config.yaml
encoder_arch: "repvgg"
model: "image captioner"
dataset: "made-up road signs on poles"
train_examples: 122500
image_size: 48
crop_scale_min: 1
horizontal_flip: false
translate: 0.12
cutout: 0.25
tokenizer: "word"
vocab_size: 55
encoder_norm: "batchnorm"
encoder_activation: "celu"
encoder_depths: [2, 5, 2]
encoder_kernel_size: 3
encoder_stem: "single"
encoder_widths: [64, 96, 144]
fusion: "cross_attention"
decoder_width: 256
decoder_layers: 6
decoder_norm: "rmsnorm"
decoder_norm_position: "pre"
decoder_activation: "squared_relu"
decoder_mlp_ratio: 3
decoder_head_dim: 48
decoder_fused_qkv: false
decoder_bias: "none"
decoder_qk_norm: false
decoder_parallel_block: false
decoder_inner_norm: false
decoder_positions: "learned"
decoder_cross_attention_every: 2
decoder_tie_embeddings: false
init: "xavier_uniform"
residual_init: "none"
optimizer: "soap"
beta2: 0.95
lr: 0.0014
beta1: 0.9
shampoo_beta: 0.95
eps: 1e-08
precondition_frequency: 20
max_precond_dim: 1024
one_sided: true
adamw_lr_other_params: 0.00084
steps: 6800
batch_size: 384
epochs: 21.3
lr_schedule: "cosine"
final_lr_fraction: 0.1
warmup_steps: 680
weight_decay: 0.1
adamw_weight_decay_other_params: 0
Rows from block 3 of the image encoder of a small image captioner, named by matrix and row number. Rows with one number belong to one channel. Each number is 500 + 50 x the weight over its row's rms, rounded and kept within 0 to 999. All counts start at 0. Numbers have three digits each.
After each channel's rows are labels from the 100 images, of 14848, where the channel reaches its highest value: "lies over" is the class under the peak. Only what is clearly more common there than usual is listed. The data: made-up road signs on poles.
# c3: 3x3 conv (encoder.blocks.3.c3.weight, 96x96x3x3, each kernel summed), inputs 0-95
# c1: pointwise conv (encoder.blocks.3.c1.weight, 96x96x1x1), inputs 0-95

c3.2:452535405452533502508509569546567495460480522413495439459555534406515486537469414620451440553465538527499552443412513516468516548418545533477477524497509541543490572355467468420527537479479545589547494470487444509512437452482608545539603493521426495502545494552554560451532543451530535497
c1.2:554596446468428499517413487522473554428505463417430549513535436380432503464462546456523474555520422489501529418469531458440606535433568503482471580500477539598564481382504531489489460503565492438499491525553453450480513456421455438535519430565479501449485555505553480427564474510468481564
lies over: face

c3.15:388481444475433408482475510446529498557479482382522530469497458386537379516531510526590480509483448449488465557427474536486476437481492510472384480459436435481442494499487473490443483502425511505405471492553497416517473450463507417531408487409457536563547417448492509504507438507530448420
c1.15:523493457526555481460473522512530536612514529393523482545468461580494475481447563497428579395543535562519463496516470423449519442427560493506558587482397484557528429444492483422526542449496475578474533436443493529533573378507538509551436543431454577497523553593520499503466568480505454451
lies over: face

c3.36:513556618428542543477561522437618532493443467461411514612609521509465476490499558497452582478519465420460470354523556528515540502486515514458551469421499446519512521444533440529522472530508486435521568470419423461431435470496580571494453482550427512484506488496535466523496521518512518602
c1.36:520523446599538425438399444489511507516510518484464545529398473535439543441508444547500438447470455518441443463494501490551526471563565461503534543479460443513528406632455470569523441472492517516505412463493628463509553437406435491515435438540561475515449437531507496445562549521462561426
lies over: face

c3.65:536484504514553616511440465464562552583474512463464535430559523587558541580534521564502452582560477458530445483414563589470582487451532502579500582530480546490462499457414521408521479473468518469371580476533520491448583496519492464487471482529478489497527483569470475514574495594481387484
c1.65:467486593533564553445577533466500511515458560553428524447496534533449512478566591558553484471523433473506433468538514632504510416471445547564556485465481556455429402481432490482498457524492509445415450476498558525479506586422507513473499461576517528479538473572538423490556612581488490599
lies over: face

c3.28:463550510524442607480560527504516418455501467533564597506488474472503404446503430451390476535501486531442525579459580439509462510559483458472479373462531513529527432481509580530523423564558482481521474464506505502438498570536514375446522537510523465542424468520372487523432408480458524515
c1.28:519588585549444526515510597468434509428489407463498536438507423439490452504544482516365578447488412428488478503495527509407501412499506514488558537529459497479429410443495458506522530460482463497482489405534527402513560537565519457515422463467480543621544496457474498558526517451407509526
lies over: rim

c3.43:422532559455468513578523638525609464418487431496469497573457504487496434514452485445458524503524529509530522576542518424491564548386572546477503479427509477444492511452599510487488475544509459574585538544457421484512407573550556417479586517482455472477504537510514578522419526464528508559
c1.43:510576482450500469502548593539590500517583435469399548511522522549539508466472530436535435558469472506442498489484501466514485462408426453560526561493504413469449455522527498588471604440507520537588504487405592483573498538479564434501506450423499504483444439470590435422500564512602525529
lies over: face

c3.87:501625516530412532436542429454479522481567498553551494545498522549573570568449584541489562548507619510503484484468507486425459478467537543465442559427481507548448533514498442527441518545530445474523478428510469524510515429544655527494599460531490384540491472452404499519511535485475553434
c1.87:494482479547553428505539371480489579477530617560437500457523473466613473558511429511510480461437512485463494520420556510553517571381540443353529499522534474440566443474447519443545529449523493439587531440448516417574452455565476521505505489528486498530547448455441501570539515532512499508
lies over: face

c3.26:476545480560608512459537504515530520540517560473476515412438456538507502482585275574520471545444535491527533518428544536515562454475500520454539499534534508486493427514446548517520540499498471522532444460526574446528462446501472400516536457429502421512524457584554534508614493446528511404
c1.26:451494492416448420479476619539536463489437396512415447548510567495536428551493496483472546483603569499503462454479475477515562527417557459468591521417430499540370410493551484532459589428526498452446547475425552525502552502535527517495453487494539474483449544521565470386510496522530538503
lies over: face

c3.46:505468483524473538453529459537449461531519454529548562482525457471502489490602398500545583527542550457509559513530548533499432515477551404343586402532561483461496544544470588508545449564478431485447424460579570562512548484490537470596496598503448470513509472551480479476490542399510503431
c1.46:528633529592568506508504503463449514597482492476447428468401428478388432470519570592475455531553521474395532538483494498542469471441464432504480530497441510440612516511473480477526530451593495405519465503477580495496426488502485573476506436520547430473540558474576579540451456516520522496
lies over: face

c3.59:559485552470526570544524521498505393537520581496482448414560569524522553529498530450458432544570542479486496411506578465587580483537520480517492450477506487516543470482476498601385451473622441509495604537490505492596449502444515562426510652531509467471459554465498495525505562454538511526
c1.59:423497481503432516536524543440479606547530563567412473429501467538489583449486457514450419562525541418424448552501502398550470456588599556501507516481470430436479555560501430461454450437489462489500497543569545468398530461509526418563561540457527436528479434466526481579477472517492523435
lies over: face

c3.91:416475433478547603466643438448497551461492540500503461476533539519566454519464530494621503465459498484501493459453462462539509523519521469491568495454438481483507497380452526428582483550440405539519492535516502514490501542521496439438490526555511525517518443477481552537543283453485558522
c1.91:533436535452470575614443514494497447451434523439482408487553455465452541517520551475539480600597465427530486454547485490496511545567561511544562553433514498454517589540546492487463528461536556499545572511563441412525411516563548411473509417473445515403576548443535512449444524529463490439
lies over: face; rim

c3.89:493475580458520454522473515444552501450482507470497443440544505446527491557438520581431528659574478467510541421545561552497468486559530496476526434412494444516520541402515484535483492452394483448441570459496414530486405511493537515461526533425423548468509535476578510350503438473523483476
c1.89:535483447475491487435553507558536479507509594455496529466591479502490459536493465576425503433495411464540499522550459495494569477588454444410422457590428431538506497424439458473545484544454522540425470431570513491531422519511523410403478519512539502446537480534350525401483517486571459513
lies over: symbol

c3.20:414454579477558475501531542552456440574443509504527553491469418532524537490512477478477612530445449511559451437573559575528563519480428408544464570483457556527462565453494441523512466546446581532558525463500458485541523494486561460446443469539366558440551508616531497464575488485523578542
c1.20:568424557455572509582471522437436422474482552410497558491426395455476496497502517461455575514528535545525407481482550446469528527437491415505542527411465497509458481445569490552439396489513548569513446548479430529470432582590480549412454495600431538495510535566466485493503502564495468494
lies over: face; symbol

c3.29:496529459532545535562547520395405488454465508559502481543475475548546475564477499498507374504602522611540547475462449524515439488478591572518552445463510471502539428512544545472469485473408485469523503394422476514551447563517562513423558476434378518456492602500463475491563419510484490466
c1.29:496583592466456547480528533493543573504482431518495552501506408471454551513499503522424395554581531485534406380511543427426467534479530504450592442422553474529471491462500513464463397469471504473504477438491511480413465549533456517407433435509524569403463462482493472430595514512485448554
lies over: face

c3.69:595476532485509399558505407567506400469564551444536489546577481474542529577510491549542542594556516518516463478476535564489489558383462460535612466447472561547524553570500596483473542504455426538481488521513351513563530565506414516570455505502519479515516510545520580497539523477514517461
c1.69:552596548497495516474486577502517515569519556421498540444476489581529493555458452532546506477480467508476554556404490560489580533535416492493461600599533505407515473452405523461467566562473457505393557480507481478470502415527413477491471468443506514438459541483513578450555493449501352560
lies over: symbol

c3.5:444483470500523474532497559515432510510452470480412553558565527521457518514507506535545508556527599491532519493458573489537507434578433390500501628526562571523564521489529532468452482545568571522455478476484480526499530342538513563410500473547500545505585544460567449455524534508539347534
c1.5:522498462495507390440542551492530530470424457419506546509467489463513535480490549584498566514488593459461540492416511473498535412563509380504403470538549562475547427557465562592565457468453558533419538476437525466493500477497495491452510417507482585457477551462477483418539566554483391589
lies over: rim

c3.80:443503490517482413533515510516599432533588518573463562551532480443508514573477478466482479530404545484489520495405518534470442582527493538562520433514503488499445477542443531445510570477507460535500460465561558427532461524509635542616535455319529441522498550578482512476477480443506474447
c1.80:567576548507480528505501517529582525591485494541472466457446486558452489466564432521544526426587410553440508407541461448485586446453436450520478445462486556492487520495513545529577436480568460462413556490462476506512592461450424434448451416608442487431510490490537442504547566432574497515
lies over: face; symbol

c3.70:407548542510530543465517492445492503503524429446418489501565426554477532540502461570551543475418548507459421481570508564411448484544454547549502467455433524451467386470395467582413522479495563550587489501407525423445403500524595520445506442484539487545539442532498433504477510500482501566
c1.70:469412416502495490496372488533476467512517570489576509469397449523551591503425492507487506601540562560542533517451505459489555483550523453461422518529502507499504532496551514454441441556461520530452475535575411357465440429583502515556468463516469541403555525454459496431463518506490470394
lies over: symbol

c3.84:494481436531524463459455488590531583453595515483546461502468581514478484507388389486513467580529458499474535502456386447487516584462497530514468555568481526508524554523516526553445550482510534504520511477509561437633467468462459454519483441549550557508338572440543555425469576485515484498
c1.84:532420548593451539519443447492511476469435558553477564489528498549483587409534522449488441407489507515530456483440503423473403436524444441568449456460516451471433465459463496446603513531521555495575472518437487459540499452403435582503517461595527522456496424483423450452527523493515598438
lies over: face

c3.33:556520353495502434426452414407463558511540568558483474523434413535459515504487510498568481388493494338507517469545518584488477448423565450535526525472512501471538527523558473446554500462512472397464448488483425533534505469501498516539529582464447396495480572439498525464474489441458494504
c1.33:584427469486464500556429446431439481565543496477447549501581564592487515564471482569528475548485463503471433580576477528440507553571444507457418490482417497573536471499549566447494439513479459427507527460566518491580511451576442441443513473531463549463501423562458559509507426583615463504
lies over: symbol

c3.56:420525468579522490511455566530548582529466425502623486566513474441512436550457546558549540441433399437489556579468496508462488500537509575555488458436504533498576509590542501527497513541489515566383471420518503516440540475580509490542569568467499546527575513517540586527477457573577424502
c1.56:474462560559474484513451613521502538397541459453476478610442469429475543464470567478521519479407374502533464507550539551478404547428455546470509386451546509436536447470491496469491510524549463545431448376432484491454437530447446561461517511458489511550514516579509505482386531505509470499
lies over: face; symbol

c3.44:492504456494488502456452456506539514502503528531439443486491416534465518481449479479452540514421424448513511464460479571507550524519231548551443503530430531568532481448539525490457451512471549582533496533515437452460507535511531512461396486579488560469567455528433504531542443581502452475
c1.44:547462442490440440596473451432445577522552586507519510525466539505492489416491551436440387523600514489553453496514489455394509504550515485517516586424479398570478510486604560410478438474467419554489498465515429479524418517507428485553536548494515484487497594489544550479445439450438501506
lies over: face; symbol

c3.60:529460553509505457450435522601599455469518503475485439522513465452476396487477539545527450482455471521484564497468455620563465549490458566413468520598505484521496449529510486639506350471610461518525598546536549452519539495450513548486490515553509473463577445428479545472509535450555532495
c1.60:466499551529556514415542512442573446529540570511475482491493520570486538663547554537564521434381525552496487423440553507454500518514447486543575448495576497507428512563448559452470452437510566487530492581481537470449480533558607461538566450460534495589460413516434467519459474488513562469
lies over: face

c3.7:440534518484561557417474557396486521463507533555414526513506442549460433509449417566502579419408460484534572437463593568496461493526552479547537483520493503444538373506518504519584545485522509478489514331443463484572451458531520506497538529434495480496490432525553480573557454495472435508
c1.7:500481501512469468455467471504438458557520461411437467594452502509543466519537498519455624434429535586563480550510415407531400528488539554449432533533502489511553543482536513405577554452442553514536504412532516644496504504498594443548513466497516535422480491517559507474536398480535543541
lies over: rim

c3.4:535496495461355529447466493377514480480486514486456447482548475528548519539508479462481497567555569565533594404494498555533449529558566622584502429463445495510454476496481512490468561452460502467541505417370472476563454488497539502498515484410379474503461559403484425473526509533454494507
c1.4:467559495541420524443548442441442551466512570524391485478511525466495477526561471488466494466475579616507521417457588553480529462550565558517601518564543490459440439468527510491461528536496555544502482516478469506488510397402504481547451363451441513492533422453497411518476517485558615455
lies over: face

c3.68:523488501584480497445451494527572501445515515517455528483476500519459488491556499411461410475509511534408471562467458473495492450470441600479396508607438500481510565511523477516497513520485494573530554539382616526425629418421438556572392462555541488499497507418462461508470478565533507525
c1.68:560409501534455495438447503474499475443485539526529594474465626487511507485527512439544452491461454570517509523522404443425492550415486488496398536524524560501469556547444584549531509588525462493576467559439544463500578488549414551514502499675567472465462445525495503506454580510499492550
lies over: face

c3.85:479459465450507543444501460620532536457543489450456525465596493523416458487474563528530442473461519490499427498513555525480504463494431443543576490599561486467511511491470436544469519510506571506526588500553563537457501574519492479547465441488514467545516272412518457548445500500568503584
c1.85:424503412499452473576435508606499477433570422502505475464480545497492474466510560507488405542519554545426442464498417482532522524460500454474503556454497528526531535550517528458463493612495503595460536447509494493507500524464430475501398557674510453421522456425549596479493495436549420499
lies over: face

c3.66:416453427555539539488429486451563526559514451598520466552514537466478487496459497541472534575404521526479502558454514539549440539527466463516460526506448560440508545458476519528583418564538501536482293429409492511512514389550505554511436562485451507468495513533541541443494539471589496519
c1.66:523465555490562520566519508458491437516463542430431447497529560429545494557390501533485470497449533489464523358456489517512570520453478500472514486429559453519417447428440565428446587402542510424532509451455434398479418584461503551427504502392467526426500471525454465539513513473470515504
lies over: face; symbol

c3.6:506475511558595541355540496504513504477448592509489457513548519468473448560566518508485575455484511475488423489462537549443513506432488510454550474528395466551538437531501387485411530478512452516510557407459496387372470535563499540412496456500480459481481474439426480512549570436549474435
c1.6:534429518401406576400500563549544501560473506449527498499560425449449467511450481517453420515568470441557458385534484476495489511550495480481431467437391440461472593532527551421513398471511493510476492522491461500466455522510608426556488501460457540460504437376423500506497445489467504467
lies over: face

c3.9:498532472539570454546496503430551483545427559571507483489627503544430536477522622530546540562489479478500474597416525512493474430520531533496525496563580536486545471600523545408503480471498488515438528450538480433455507401620525492505592537476482429563464483501477535509528516534516408379
c1.9:561559554561516395480519525493532482533451438460431584583446394476549469489455520517552530553513385537509471494500436452408559534543474471438518569450558496538496458496455480529471518502508531558543538441422470502434412504460496443557526489556405479448480456554471463407635559455478538511
lies over: face

c3.49:547473537509431453503426539456515522497471474471477546552478443476436574455540498477527519514537466500582462396457441505493478483466517524539502482315447505457507518477490509489497534419457588469581409531382439444488546436430571445456485454499458560427467521532575509377460530566490501523
c1.49:548557403531486494455500486599511449477537420415521517507535508481483441553596503570606464485455516468472477538445448526508531511530380459446401523460487503451492504390573484509592509532518496562453403439575590536429522394485535484526516435528546512546532476531483503588513472494492560441
lies over: symbol

c3.78:565546531458544584559532528486515468422465554496526508483518499489453519536517508613393569549583493458524471419462524498462525573487407477444529488488435491494463557394477440460503441449494518527537577520456500511461402513544555506484326487557417579423516519447533503498547491570465468454
c1.78:419536517553562509485521473499580465436499442432557460492502392398488423530561454582556483426438514527430497472406504580523552529445496540595544483504530534479551459481483464485482573495497478568551434507385438525519438506544467432549470525527478545521599543424565539423445528437468499465
lies over: face

c3.35:540556519571553555500494595627526473492469552514554624462585569481611499579509567525571520561524453530532480555441540542545586450521464561472476562558514528515516527576533513499488558522514505491536538466548517472509509433487504567570603491486457540564608519541552507432491612506505495476
c1.35:389472446492478543501555534471537490515446522453508493510441439444425427542519532537484547568499455450471537486475475509570509436427567541569510498475421451536436607599469405516542565406452487545430441483554557571452485433505579495583492559474458425478493450488582546422519479425514482495
lies over: face; symbol

c3.34:514505436440491520497504511512516520478526526456502491432505557596485458541507527517402390554477513477309508483489512486578546487517530438544538534512460462518566545451446542532537541508540483495465580643498494487463556510437529521391448497571470428534518509429438472617512506572478526574
c1.34:538523528543445478534524472463504502540562471590419529531501417495409514445450430522582506462541493526502429472481550570420512468563433579466465403546409455514405467587437426516478518540529455537551531421451546468448525519417584439580497511487468569566529489508487458464545544407448483509
lies over: face

c3.53:599482525493526498596468476511458522476518431357467421456507498523470462462487483457502478539532519527481426462525546491484413526514457479546537505519477447500378529542500489525430515434474482457488569554431541492536498621472457520450446380543550375483525549465445579487477582421429565530
c1.53:406502396531588512484549553521542529525544457383575487458475439541487452496505386539533473613486581482447574560456508472473549462530557453543471447452556469532537486481491537461594585534479511486395550438482491489522505508574546456459559476476539514464444516578439514505536445599526426489
lies over: symbol

c3.88:502512474423471561514606590530447464464485512516441526477549561501483556543548490583459499586482535450553506496527588512461551481522535412479520453506544496518490501478487530544442569459447534488463584561487426442543405475459562525410528538448441524438536497446594395424492506549535358538
c1.88:505429498506502492497461474447514439572459536590516385512478474458535451484498498561552488535469523495442445454411443594515532567388551476471494579480400487487391501434513425429480423461416474542544500527536453561476495572438491480596525503540511470392472478439531508501554523405549511451
lies over: face

c3.76:537516585516521483566554586553454575492479555491505537489512508503548549480453571511452539563596499365408422558540565445443484413502506491538541578485543474516509523475550543541461514488452547531409592568574477496470529608475541466524512436537444607520541541577477565500452539488541482461
c1.76:556506497500518437460468612468486470454442464466520510446444515515519562488534461582545500466525483400464484557472466458502488369432511469537538569542486447472447439509582537466424618528471374502431521439427540459433461482498568515474550527527414469562457452477574569479443552536566468534
lies over: face

c3.61:494508480486422655477471611449561454516469469468578543450541497534511503498534586429502549582443514505442466501520571491487528522509569519517511532393598438534489456529527515544484480440589449408507520508557486602544567510472415500475486551469457483493482501593412541482577444439442486532
c1.61:444552535453468492444482515485497540413517446492483613464549522460496513407554420418422481397453458596481477578507518409524518536456442495408401409511532460452586565471414486532560525482506495519546448573553532501558509494541468468444435552535457472471514501591521545547492498430446496537
lies over: symbol

c3.24:464505521431521499435501527457517534472481523536444510417568533494476565346525444553523574518479460514514459437413537458432479473540497413541564465528435511488551425386510465469587498474532564523518550394422508462551476532462401543461464401478485517464580406463514489525563557510512529470
c1.24:477511422457542477441435425395478437616553526457584507425435468500572464426489410520552450620503528511535563461473458495513467555456477517634514551446501546442487460525543451492538551402507489501502450512467488514464483540572623566468524507426454509543522504511435487483543463473453460522
lies over: face

c3.92:532534557552511402535517508528456454502483547485617490524526462549486456498519521503457544424467512539532442545596412420421529547475471480506546578487453493538457479519516458555454541501617469509517530547491524535435459573547550490523503421538485453489498475506506525477445531258500559495
c1.92:524495497541409531507419463477501436505554445426509485477480453518439473521530480448540524505401423537467480501561462482402494544486410481495440487483533587460515624463497470438565480490549506472438525450530581547415525424490555458552499515514462475609591510525444478484523402402573455405
lies over: face